Rows from block 6 of the encoder of a small masked spectrogram model, named by matrix and row number. Rows with one number within an expert belong to one neuron, the router's apart. Each number is 128 + 32 x the weight over its row's rms, rounded and kept within 0 to 255. All counts start at 0.
After each expert's rows are labels from the 100 clips, of 14848, where the router gives the expert most weight on average: "responds to" is what is common among them. Only what is clearly more common there than usual is listed. The data: synthesised imitations of 52 everyday sounds, one a clip.
# router: router (encoder.blocks.6.mlp.router.weight, 16x192, trained with AdamW), inputs 48-95
# up: expert up (encoder.blocks.6.mlp.up, 16x192x192), inputs 48-95
# down: expert down (encoder.blocks.6.mlp.down, 16x192x192, transposed), outputs 48-95

# expert 10
router.10 [153 147 112 104 178 144 116 105 140 160 103  35 161 145 182 149 114 136 105 101 152 126 146 107 106 137 135 146 135 116 166  68 134  96 109 119 117 152 139 114 171 101  99 170 115  84 142 113]
up.0 [178 136 128 155 107 150 131  89 155 104 152 143  67 122 100 203  99 112 110 139 161 100  41 101 132 160  98 172 135 151 138 112  95 138 126 128  67 145 128  93 113 132 149 167 123 168 151 132]
down.0 [128 146 160  79 177 101 127 153  91 111 104 127 150 114 167 122 194 103  70 119 147 193 209 152 145  99 110  90  96 115 177 122 147 143 124 136 143 114 149 132 191  78  67 100 154 118 129 133]
up.1 [118 153 210  67 112 101 159 125 115 129 134  83  68 121 153  97  57 191 125 157 163 135 168  85 111 184 135 148 130 181 156 148 107 171  80 150  85  63 133 133 122 127 131 105 116 168 142 151]
down.1 [144 100 147 106 131 109 111 139 130 122 165 138 120 136 163 161 104 179 150 127 136 123 141 155  87 178  93 161 179  89 127  39 129 129  68  80 175 158 149 170 149  67  99 115 126 138 190  88]
up.2 [121 109 137 124 121 110 122 141 132 132  87 100 148 123 126 151 114 122 176 133 110  88 118 146 128 127 124 130  37  80  91 189 163  85 116 102 195 202 136  98  77 141 169 102 151 175 112 182]
down.2 [132 110 108  68  97 170 167 116 114 189 121  56 104 152  91  94  56 104 124 157 156 147 137 118 127 139 181 137 165 142 164 162 150  91 120 124 109 124 119  92 161 117  86 147 154 129 154  81]
up.3 [126  99  87  84 102 141 150 144  91  91 177 132 116 148 169 108 151  98 129 134 154  69 161 133 155 155 146 103  47 112  95 185 130 106 124 127 118 162 151  77 147 122 144  36 228 155 136 104]
down.3 [158 176 161 172 176 128 133  80  62 138 105 149 134 127 116 104 129 128  95 107 156 176 133 106 135 153 141 113 130 132 133 104 142 100 168 113 128 162 140 170  71 159  89 165 129 114 121 119]
up.4 [211 148 163 184 169 159 104 216 106 147 121 121 141 166 126 125 159 108  94 149 117 101 117 126 152 148 105 131 120  91  89 128 116 180 169 114  96 116 134 102 115 148 128 114 115  71 126 102]
down.4 [170  91 131 146 104  90 142 124  69 134 150 158  89  73  87 196  85 168 170 142 178 117 126 108 114 128  65 137 140 122  84 157 149 139 131 125 179 159 121 176 105 140 175 110 146 114 109  62]
up.5 [134 118  86 161 122 118 117  99  99 139 128 138 123 111  77 146 119 158 118  91 147 168  94 130  94 117 122  64 110 118  75  89 172 161 174 155  96 133  69  69  85 177 114 150  97 145 163 151]
down.5 [110 151 167 124 108 100  76 111 119 151 103 100 133  96  79 136 136 110  89  99 174  59 118 187 120 155 118 108 187 174  83 143 133  96 155 155 123  96 106  84 172 129 162 164 119  75 154 211]
up.6 [168 117  84 105 125  48 114  84 144 141  80 123  90 144 153 136  45  97 114 101 136 169  89  99 108 116 127 186 126 160 195 111 121  81  89 182  85 176 111 147 167 112 164 170 101  78 143 102]
down.6 [115  98 150 118 158 171 167 155  97 139 178 153 145  95 108  78 133 126 188 132 138 151 113  85 119 122 100 136 100 102 100 167 108  82 213 129 161 133 181 127 179 162 164 127 105 187 153  78]
responds to: household; clock ticking

# expert 3
router.3 [120 147 127 161 139  99  81  92 189  95 142  99 167 139 135 193 107 205 110 102 128 143 113 132 190  80 183  70  86 141 117  98 121 111  72 145 165 109 112 116 131 143 132 182 150 167 148 158]
up.0 [153  82 112 121  90 156 118 158 154  36 120 150  95 138 122 100 139 135 144 112 101 152 141 141 149 112  94 131 197 110  86 130 123 112 173 113 136  93 161 126  96 185 199 134 108 129 102 125]
down.0 [ 95 160 103  96 111  81 139 140 135 161 160 100 131 126 112 160 122 131 134 148  95 109 135 162 199  63 179 136 124  78 109 114 136  86 155  81 134 151  74 171 109 129  92 115 166 154 136 101]
up.1 [110 107 140 140 217 118 170 128 107 108 103 181  96 187 113 177 179 158 124 136  81  92 126  86 169 211 132 164 128 163 161 161  89 107  90 149 140 139 154 134  94 155 105 137 150 139 131 142]
down.1 [163 163  88 116 147  82  75 114 136 141 135 157 119  70 106  66 154 185 121 146 116 128 120  77 186 113 128 180 152 179 118 167 142  90 110 110 111 123 181 112 201 127  97 162 120 178 148 133]
up.2 [100 135 115 193 133 141  62 155 118  98 123 180 101 139 157 163 171 145 101 113 121 102  96 145 111 160 101 165 128 118 144 140 148  79 170 143 152 106 109 153 133 155  59 120 136  95 147 143]
down.2 [139  93 121 100 201 103  74 137 139 163 103 118 121 146 125  84 116  89 127 114 113 198  64  71 184  88 166 120  99 101 129 181 165  66 120 149 110 136 189 138 107 151 148 105 155 146 148 183]
up.3 [137 125 113 135 103 149 102  88 149 111 196 129 166 101 116 170 171 103 113  63  84 159  94  93 176 147 122 100 148 134  74 157 153 174  73  68 158 125 130 118 126 131 109 101 134 135  95 155]
down.3 [117 118 140 123 174 109 123 102  96  87 119 135  54 133 112 142  71 151 135  99  81 124 136 185 156  93 144 149 107 147 127 134 114 106 115 149 144  93 141  94 162 109 160 101  59 144 151 141]
up.4 [125  50 109 147 173 150 150 137  68 181  62 110 170 145  76 113 111 101 175 157 112 182 134  66 112 132 118 116 132 234  76  86 100 148  95 138 104 148 115 168 137 167 103 139 135 163 164 100]
down.4 [107 177 118 161  80 141 162  82 160 121 100 128 119 138 117 122 149 143 125 128 142 171 109 179 109  79 161 170 141  64 164  74  72 155 152 116 142  79  73 132 118  91 100  91 122 164  74  94]
up.5 [139  63 103 138 176 137 150 111 126 120 143 103 105 100  76 110 113 161 156 111 110 156 133 140  99 157 115  80 138  64 138 135 160 115 166 139 119 152 100 158  74 115 119 100 132 114  95 137]
down.5 [145  88 108 105  92 120 131 125 140 133  99 130 148 174  89  87 133 126 138  78 123 168 151 151  94 130  88 168 158  95 100 103 128 106 169 146 155 142 100 181 224 118  90 144 149  61 145 163]
up.6 [153 169 170  71 100 105 109 169  86 155 108 109  39 117 133  52 161 165 107 130 171  84  79 157 117 119 132 148 122 184  55 107 108 106 105 146 120 128  64 113 155 111 145  90  91  74 103 164]
down.6 [ 47 128 122 131 126  90 158 144 118 129 127  84 123 121 101 159 132 160 147 116  77 141 123  83 147  48 182 114 151 111 144 106 124 141 140 146 135 129 119  90  90 128 174 106 156 190 174 107]
responds to: animals; howling

# expert 13
router.13 [104  78 179 117 154 135 102 153  86 118 102 113 127 118 203  87 131 114 122 112 141 131 155 159  73 145 154 114 157 186 129 136 121 119  93 102 107 133 160 118 140  89 119 147 128  56 111  27]
up.0 [150 141 118  90  69 130  95 132 179 151 127 163  58  70  82 146  75 129 186 142 122  78 104  89 144  98 171 185 143 100 161 200 184 171 118 109 127 116 157 113  85 111  89 147 123 146  89 162]
down.0 [107 106 126  98 102  52 113  98  66 160 126 111 205 126 129  97 156 146 109 140  72 129 162 188 125  92 108 148 130 135 172 114 152 106 114 136 130 105 153 108 137 141 158 138  86 149 138 194]
up.1 [ 91 169 146 141 122  85 161 126 149  83 158 120 130 126 140 172  37 114  76  97 138  92 133 120 128  97  93  44 118  52 107 109 112 123 197  68 120 153 102 183 133 129 142 152 108 108 144   7]
down.1 [111 102  77 142 195 170 116 153 108 144 152 172 126 146 158 158 128 149 113 126 135 151 162 100 104 222 165 129 102 125 110 124 101 112 162 114 125 161 163 144 122 178 180 126 128 148 159 174]
up.2 [146 113  81 102 122 117 109 108 170 140 171 163 147 147 122  84 181 132 127 170 199  94 201 141 149 136 176 139 165 134 152  89 129  91 159  61  79 143  54 106 106  71 100 116 110 136 119 148]
down.2 [108 134 147 146 195 120 122 124 104 146 128 124  89 106 196 161  95  89 174 203 115 122 134  74  74 159 178  90 137 123  94 180 149 123 131 184 153 158 123  95 140 161 100 120 181 190 137  97]
up.3 [141 114 128 117 211 149  66  80  95 105 141 121 150  81 120 130  78  68 132 178  89 128 123 144 184 164  87 141 131  76 150 182 135 140 118 134 132 101 137 119 119 112 163 170 147 134 159 200]
down.3 [127 127 113 165  85  91 201 147 119  49 131 169 104 143  63  94 123  99 124 118 134 121 161 147  71 146 125 141  92 149  96 179 117  86 105 155 130 134 137 153 143 100 162  97  66 111 143 137]
up.4 [105  94 132 116 152 144 100 111 190  98 124 128 155 148 158 144 146 107  97  95 101 133  86  99  54 121 106 103 113 118 141 134 138 105 114  51 115 102 140 121 156 189  96  80 101  96 203 110]
down.4 [151  81 118 112  91 145 141 187 144 165 139 173 101 128 120 140  99 172  89 134 189 174  91 100 133 107 165 121 161 132 110 150 131  71 111 111 124 105 169 176  63 130  97 135 191 112 139  84]
up.5 [143 115 215 100 134 131 126 115 121  81 113 168 122 107  99  73  97 131 201 155 155 107  58 102 164 132 169 138 130 133  84 132  96 140 136 139 138 126 133 150 134 102 124 103 192  82 133 176]
down.5 [131  79  65 133 102 135 160 116 161  81 147 141 114 133 115 124  71 144 122  47 107  90  86  95 133  56 107 112  94  73 108 129  76 131 186 100 159 170 163  66 110 140 147  94 153  86 116 113]
up.6 [137 124  80 144 141  45 102 150 160 104 124 156 154 100  85 162  36 122 109 128 187  83  78 153  67 170 154  84 139 115  76 135 132 142  87  98  93 166 138 143 176 130  92 162 143 135 132 147]
down.6 [ 87 152 133 112 159 126 175  67 149 107  82 108 114 142 100 111  91  61 104 133 144 171 153  92 150 160 164 122 146 160  89 111 123 100 157 126 156 143 187  56  40 123 141 186 174 110 151 156]
responds to: doorbell; laser zap

# expert 14
router.14 [111 159  51 158 162  70 144  92 137 142 121  93 155 107 137  88  49  34 170  81 172 146 179 100 139 117 125 113 152  74 124 172 104 159 113 131 147 137 135 134 162  75 140 122 186  92 149 119]
up.0 [137 190 121 123 143 179  90 126 139 182  71 110 153 147  95  85 113 147 128  84  96 139 168 111 136  98 146 150  58 121 114 121  80  40 122 144 122  80 164 114 102 107  94 119 122 127 139 175]
down.0 [104  27 122 113 139  94 105 117 157 100 190 119 101 131 109 160 148 123 118  93 172 125 110 117 156 139 164 104 122 136 110  87 216 177 105 130 103 144 149  96 126 134 122 130 114 153  94 158]
up.1 [ 64 205 141 170 117 140 130 122 120 139 145 144 119 113 179 139 124 144 109 131 173 103 165  91 147  88 150  93 135 109 118 171 114 107  85  67 168  97 121 146 103 175 141 170 167  99 131 150]
down.1 [153 138 134  92 158 121 145 157 114 170  85 136 109 116  93 118 139 143 106 180 147  92 150 109 169 177 138 101  94 165 135  75 104 174 172 138 116 148 112  76 165 110 177 131  86  98 128 114]
up.2 [176 122 162 147 115  39 131 141 202 101 122 116 213 127  91 113  80  96 138 125 117 103 131 125 139 102 146 112 155  67 158 135 168 149 134 140 127 161 182 105  99 174 195 174 163 130 128 136]
down.2 [139 106 138 120 128 215 158 101 109 163 196  98  89 151 134 166 159 171  67  86 191  78 149  90 117 108 111 124 133 122 144 115  86 123 176  60 193 127  69 125 105 125 153 120 138 115 150 130]
up.3 [113 134  95 164 147 126 144  91  98  36 153 133 148  93 137 112  97 105 179 151  93  53 116 123 167 148 111 133 149  60 116 172 128 123  74 111 119 129  89 168  89 157 131 107 148 107 150 148]
down.3 [178 159  99 172  99 104 122 163 113 164  89 109  88  83  57 151 176 123 130  88 177 150 126 148 153  96 117  95 151  91 146 113  89  84 135 101 165 153  51  88  57 153 128 138 140 132 115 104]
up.4 [127 103  99 120 138 109 165 119  94 206 108 131  96 102 145 149 107 151 147 131 142 114 154  82  90 148  67 196 110 176 109 105 158 139 108 190 146 145 114  35 129  81 145  77 107 143 167 143]
down.4 [125 172 150 134 135 146 120 107 189 126 137 209  89  98 110  76 169 104 136  89  71  65 116 155 110 111 118 115  41 110 149 127 169 105 173 123 168 167 163 105 152 137 127 176 165 179 103 101]
up.5 [ 84 115 119 157 192 101 137 139  63 140 111 144 125 109 143  81 140  73 101 150 184 194 136 152 158 139 123 178  54 118  89 127  96 144 170 177 117 183 120 108 151 129 136  96 124  97 109 176]
down.5 [136 177 105 116  64 133 175 141 140 118 153 157 137  97  70 141  88 155 135 126 113 152  89 135  83 140 126 107 212 167 114 123 156 127 111  95 221 154  89  91 133 162 146 142 109 137 154  92]
up.6 [154  87 137 104 174 150 136 132 160 130 159 121 120 144 146 205  49 120  91 101 115 102 119  89 128 136 191 121 122 108 157 121 174 125 106 138 130 140 169  75 170  97 162 134 136 159 113 121]
down.6 [178 117  80 103 115 121 109 144 165 109 149 126 162  98 136 158  36 155  96 123 119 125 134 131  91  89 116 110 123 104 112 117  66  90 181 137 144 156 125 130 152 184 145 150 173 154 116 132]
responds to: car passing; machines and effects

# expert 1
router.1 [166 117 169 166 159 160 139 156 108 189  71 107 124 156 138 105 128 119 120 123  95  62 117 188 148 143 171 163 127 128 148 122 126 117 139 178 175 122 170 153  91 126 107  66 126 109 199 121]
up.0 [143 138 155 120 165  92 101  93 116 127  99 122  75 135 144 116 144 131 114 118  75 122 201 118  49 164 142 122  71 126 179  92 121  59 121  99 184 147  88 101  94 192 137 151 117 118 107 147]
down.0 [140  96 131  93 114 177 123  98 147 144 150 112  93 121 158 119 165 163  75 111 134 143  88 150  79 131 130  64  98 171 134 156  96 127 118 145 143 150 123  92 122 143 191  56 154 170 108 118]
up.1 [188 142 131 165 121 126 127 154 124 138 101  91  97 144  98 120 110  82  77  78 105 147  82 135 223 155 113 133 160  95 131 125 106 174 141 206 108 117 173 128 117 172  77 110  95 176  90 193]
down.1 [168 113  59 150 174 107 101 106 134 139 139 131 139 160 106 151 113  91 127 108 117 119 109 122 171 131 130 111 121  91 127 202  58 170 181  96 155 134 149 148 153 103 133 135  87 140 129 110]
up.2 [148 183 111 141 133 105 154 142 103 111 122 101 168 215  88 158  69 141 142 114 112 104 155  59 177  98 148 119 145 157 160 133 125 126 104 145  95  86 146  90 115 123 201 118 113 133 103 112]
down.2 [123 115  90  99 119 106 138  78 140 150  93 123  80  16  81 109  86 171 109 128 163 144 110 178  57 172 199 159 129 126 136 136 113 180 132 119  71 134 105 130 165 148  85  94 149 157 185  73]
up.3 [183 123 196 105 110 138 137  79 136 112 110 121 140 145 165  93 119 175 106  99 153 111 127 131 180 170 169 117 131 135 146 110 115 161 100 136 139 114 147 115  85 130 151 107 103 201 132 127]
down.3 [108 107  94 150 132 111 118  83 115 175 118 118 123 126 152  76 131 106  98 184 101 109 105 107 125 132  84 141 121  90 136 126 202 107 156 150 116 110  60 138 137 108  75 222 106 138 144  72]
up.4 [184 156  91 189 122  72 176  79  86 113 168  83 147 140 125 121  96 139 142 108 167  87 143 151 103 128 182 147 131 141 126 107  91 116 129 147 148 109 154 147 181 120 100  58 172 123  85 109]
down.4 [144  61  81 162 136 112 176 145 147 167 111 182 120 102 132 151 153 111 100 147  85 134 103 142  88 131 138 148 125 140 134 111 113 136  87 167 112 188 126  78  95 103 128  90  91 124 128 153]
up.5 [104 149 145  99 119 136 144 135  83 130 110 137 147 134 115  93 147 141  97 130 137 106 150  78 137  97  91 180 171  63 133 102 131 155 167 119  90 102  70 186 104 112 134  83 115 116 139 115]
down.5 [141 125 157 167 113 133 116  96  89  68  67 133 165 147 103 114 134 104  88  67 153 157 109 129 170 142 165 164 141 134 148 146 115 147 111 151 165 142 183 112 131 166  89 171 134 138  46 116]
up.6 [109 137 121  97 105 178  99 119 112 142 152 116  98 171 117 119 154 100 150 116  94 161 109 183 172 126 117 100  96 149 120 119  68 118 150 119 117 104 105 126 147 117 108 163 165 136 141 102]
down.6 [142  89  64 170  51  99 110 126 137 150 139 118  89  91 162 167 125 172 117 118 159  72 144 112 160  52 135 160  56 135  57 124 178  94 119 154 136 116 168 112 125 146 156  87 119  99  89 120]
responds to: signals; phone ringing

# expert 15
router.15 [134 134  92 173 119 120 142 110 103 117 141 210 101 139 126 158 145 132 103 140  83 135  91  60 169 147 142 115  78 156 125 167 106 132 170  97 148 167 150  81 193  88 194 128  90 116 109 139]
up.0 [129 102  96 131 138  96  91 136 148 107 159 108 145 130 118 109 111 114 152 140 112 119 132 149  99  60 169 117  80  98 183 103 117  41 170 157 194 145 150  91  95 143 138 132  99 146 135 200]
down.0 [141 188 158  90 115 128 172 152 124 136 138 144 154 116  79 156 139 114 141 108 175 155 105 149 165 125 165  90 130  76  98  88 165 195  87 137 166  73 133 104 146 133 112  59 117 168 145 130]
up.1 [107 128 126 195  89 106 166 172 132 134  48 105 123 135 168 184 174 150 116 138 147 105 103  74 148 141 104  79 150 117  97 152  66 180 133 109 156 120 179  94  73  97 109 168 118 125 137  99]
down.1 [117 145 196  48  71 164 130 113 122 112  84 182 171 139  84 171  62 144 104 112 184 128  98 106  81  99  94 125 146 156 117 134 138 104 119 162 111 131 124  82 172 120 189  50 207 147 126 181]
up.2 [ 98 143 116 150 116 124 151 157  89 167 171 108 106 137 103 148 131  80 153 167 148 173  98 100 122 191 129  49  96 182 137 144 160 149  78 113  88 105 155 140 169 107 116 116 129 156 102 144]
down.2 [117 145 142 159 141 168  74 124 144 120 166 113 105 154 128 176 115 151  89 128 125 130 133 103 148 146 128 126 126 140 159 152  99 139 174 127  92 106  61 108 116 117 107 133 201 152 168 180]
up.3 [ 92 109 114 159 194 115 157 177 182 119  92  95 100 147 173 129 118 160  74 130 145  71 144 116 172  88 151  93 103 198 156 142  86 122 148 153 140 141 150 161 173 147 177  87 119  92 175 121]
down.3 [118 126 134 120 117 176 151 102 158 113 120  71 149 115 115 109 111 124 148  90 148 171 116 193 138 146 122 147  82  67 127 144 160 122 113 122 105 201  87   4  75 108 139 109 133 130 117  70]
up.4 [168 127 119 146 113 130 148  96 214 138 169  84 122 150 146 154 170 135 168  82 153 153  60 125 153 147 170 119 114 116 169 126  96 163 164 111 119 151  56 107  89 172  83 141 139  92 100  96]
down.4 [131 122 185 126 161 104  51 200 126 147 137 132 107  70  97 144 143 103 140 133 154 128 172 129 156 142 151 181 106 175 152 131 171 133  97 126 120 129 161 152 121  87  83  85 139 140 127  93]
up.5 [ 83  80 188 111 135 104 108 186 125 143 196 119 146 123  99 194  90 120 143 104 105 101 175 145 152 146 157  95 126 110 217 183 132 154  82 157 120 131  95 135 153 155 133 100 167 111 112 106]
down.5 [115 154 141 144 127  26 134 133 179  88 161 144 140 163 110 118 110 121 131 139 188 107 101 140  90 176  97  90 117 142 115 160 126 108 128  95 134 195 179 118 117 140 158 166 106 148 121 117]
up.6 [ 95  86 151  91  71 144 113 151 137 129 181 144  61  98 163 117 127 128 141 167  94 121  72  90 139 144 146 202 152 177  81  95 191 147 102 114 110 100  56  68 142 118 179  98 150 155 152 157]
down.6 [ 92 115  43 175  88 179 149  73  82  94 160 152 123 127 142 118 154  91 146 113 143 158 121 134 123 112 114 126  81 125 152 172 115 133 151 137 166 156 138 137 115 138 110 202 190 122 137 103]
responds to: people; laughter

# expert 7
router.7 [105  87 185 196 122 161 179 112 142 100 113 185 121 121 174 162 114 175 135 128 117 116 122 112  62 127  71 170 118 121 135 108 162 110 117 107 171 129 189 170  65 202 101 127 111 122 113  96]
up.0 [172 100 195  89 130 142 165 145 174 158 150 141  98 156 198 119 145 159 122 103 106  87 141 154 163 116  98 167 162 138 144 148 125 104  95  81 150 165 137 138  71 123  71 121 137  76 138 170]
down.0 [111 142 103 132 135 176  43 135 102 130  72 120 132 142 133 123 141 110  95 177 137 127  94 136  80  89 113 104 128  97 173  65  80 205 133 120 145 141 109 106 154 139 169 124  65 112 120 114]
up.1 [172 100 135  64 188 144 122  90 192 111 120 176 139 127 169 145 147 177  93 143 138  92 199 133 182 127  64 131 131  93 106 156  74 148 144  85 119  44  98 134 155 133  44 141  86 141 144 134]
down.1 [112 197  69 134 119 142 106 142 137 145  58 113 169 121 122  75 113 114 126 116 150 140  28 138  68 137 140 110 131 114 111 118  89  71 150 133 143 119 125  78  75 183 174 120 144  99 156 115]
up.2 [146 102 115 134 118  90 116 133  41 127 143 103 193 106 101 120 125 131 158 170 132  52 157 126 105 143 124 137 152 120 161 157 137 110 139  83 168 141 100 209 112 141  96 141  88 108 182 113]
down.2 [ 72 161  90 101 163 125 161 159 126 136  99 120 104 119 135  84 185 117  99 106 119 109  71 125 131 170 109 111 121 134 117 166  50  70 120 157 111 114 157 211 126 138 105  58 102 130 143 131]
up.3 [171 110 106 124 188 106 160 200  88 111  84 110  77 110 123 135 100 187 149 114 106 150 116 126 141 141 127 149 112 147 132 109 115 128 105 213  73  78 131 142 158 102 144 105 183 185 166 128]
down.3 [161  89 146  73 111 139 163 195 134 126 143  98  85 120 131  87 140  82 153 197 173 118 111  61 169 145  94 158  99 133 163  82 107 108 173 208 139 131  59 116 142 134 123 103 121 173 162 113]
up.4 [163 110 123 132 135 171 132 127 183 177 174  81 140 134  95  82  97 103 142 203  80 146  78 163 143 121 122 141 110  94 149  91  94  85 116 141 108 119 168  98 133 193 159 105  85 144  97 127]
down.4 [111  85 143 112 185  92 182 157  95 142  74 104 148 141 146 210  97 112 126  26 127 139 128 134 114 124 151 122 150  82 170 118  89 159 106  56 125 104 167 113 165 118 207 139 131 151 193 157]
up.5 [106 195 142  73 151  99  94  98 190 161  84 112 122 115 125 146 184 126  74 141 161 127 105 175 177 132 162 197 123 175 112  81 117 111 170  79 138 123  89 124 100 137 125 100 145 126 120 179]
down.5 [ 99  85 140  73 147  85 108 152 103 153 160 175 138 120  96 148 164  78 134 125 120 152 154 132 126 136 117 105 115 200 116 155 153 144 173 141 111 134 161 159 105 131 146  77 109 206 100 108]
up.6 [154 122 165 140 148 115  59 104 164 131 144 105 147 116 130 145 134 169 179 112 164 133  97 172 180 162  73 143  51 151 125 141 143 128 131 131 109  80 122 120 113 178 106 159 117 198 154 123]
down.6 [108 166 107 168  87 210 127 123 180 167 140 161 133 143 131 132 120  89  98  91 120 165 159 111 124 114 177 111 131  86 105 161 134 179 147 159 149 136 185  94 160 133 164  76 115 189 168 140]
responds to: reverberation; text has "reverberant"; siren; hammering

# expert 4
router.4 [ 95 136 130 141  81 127 129 141 104 101 109  63  91 116 176  87 118 167  74 133 131 106 103 114 120 101 127 123 174 146 129 153 153  97 154 127  95 150 143 130 163 156 113  93  65 128 116 127]
up.0 [140 158 131 130 129 141  99 122 112 110 107 133 145 118 186  98 109 116  86 133 102 151 100 117  25 114 112 144  96 133 100  83 125 121 177 153 135  74 115 134 132 134 119  82 115 127 131 108]
down.0 [103 140 143 102  80 162  63 113 141 120 169 207 128 101 113 177  93 128 114 116 172  48 111 156 140  84  98 147 121 114  99 122 124 168 154 101 137 128 181 134  95 145 203  85 104 156  84 108]
up.1 [174 176 104 127 100 102 136 157  72 101 118 146 171 142 141 174 150 126 127 127 155 133 109  91  51 132 148 120 126 133  39  76  85 123 141  91 121 113 117 159 146 125 139 131 158  86 114 119]
down.1 [104 106 102 115 122  86  98 145 137 128  94  86  98 109 174 149 133 125  88 135 109 104 134  94  84  90 129 102 141 164  76 183 109 119 148  81 105 158 139 134 162 137 116 131 136 151 125 140]
up.2 [101 172 136 119  51 144 200  92 122 179 126 166 105 109 140  59 124 162 161 138 138 161 104 193 162  95 165  92 141 146  98 156 120  92  76 137 138  93 121 122 108  57 110 143 154 123 135 182]
down.2 [185  77 128  79 151 122  86 134 162 101 144 143 166 119 164 124 131 163 160 163 119 112 103 137 105 175 189 114  83 157 163  56 115 128 139 197 151 137 176 188 148 139 161  65 182 144 103  97]
up.3 [154 173 137 147 146  90 136 122 149 144  90 150 171 112 144  77 101 155 157 142 171 135 128  89  75  91 171 108 166 152 122 160 120 140  86 127 147 146 109 102 175 153 163  74 107 149 147  90]
down.3 [ 82 100 120 120 130 123 132 155 118 124 177 155  68 134 120 181 146 167 125 133 169  95 102 125 114 124 133 115  97 158 143 138  95  62  98 160 177  82 174 142 142 168 137  83 131 170  99 167]
up.4 [125  82 145 139 128  71 171 120 140 146 153 135 166 121 123  73 183 138 162 110 141 135 118 139 111 146 123 132 200 117  97 185 134  96 109 151 129 134 125  94  53  94 138 142 111 115 161  91]
down.4 [166  78  96 128 171 121 140 153 151 141 134 184 150 106  74 109 134 123 120 165 163 131 151 105 133 117 117 174 138 190 153 146 144 159  96  47 179  91 161 134 158  90 188 112 133 154 130  60]
up.5 [159 169 160 108 138 132  75 135 100 106 148 126 167 158 129 202  90 122  99 126 109 122  90 161 157 109 100  75 144 128 187 113 153 114  85  92 132 141 144 148 219 158  88 161  53  50 137 168]
down.5 [ 84  94 135 122  29  98 181 116 115 200 126 173 172 119 145 138 112 114 103 157 103 103 153 100 109 150 160 121 158 155  94 165 111 142 141 169 126  73 159 133  61 154 107 117 126 114 122 114]
up.6 [110 136 166  95 137 117 142 143 161 120 162  57 125 205 164  80 143 138  72 171 132 150 145 166 127 109 106 142 126  98 125 123 123 133 106  66 133 130  93  99  72 125 124 134 132 151 157  69]
down.6 [109 125 163  98 117 130 158 144 115 153 100 156 109 110  78 140 184 146 128 186 166 135 150 111  95 121 174 135 148 138 122 182 163 102 127 155 117 163 149 173 207 105 108 109 165  98 111 170]
responds to: animals; meowing; siren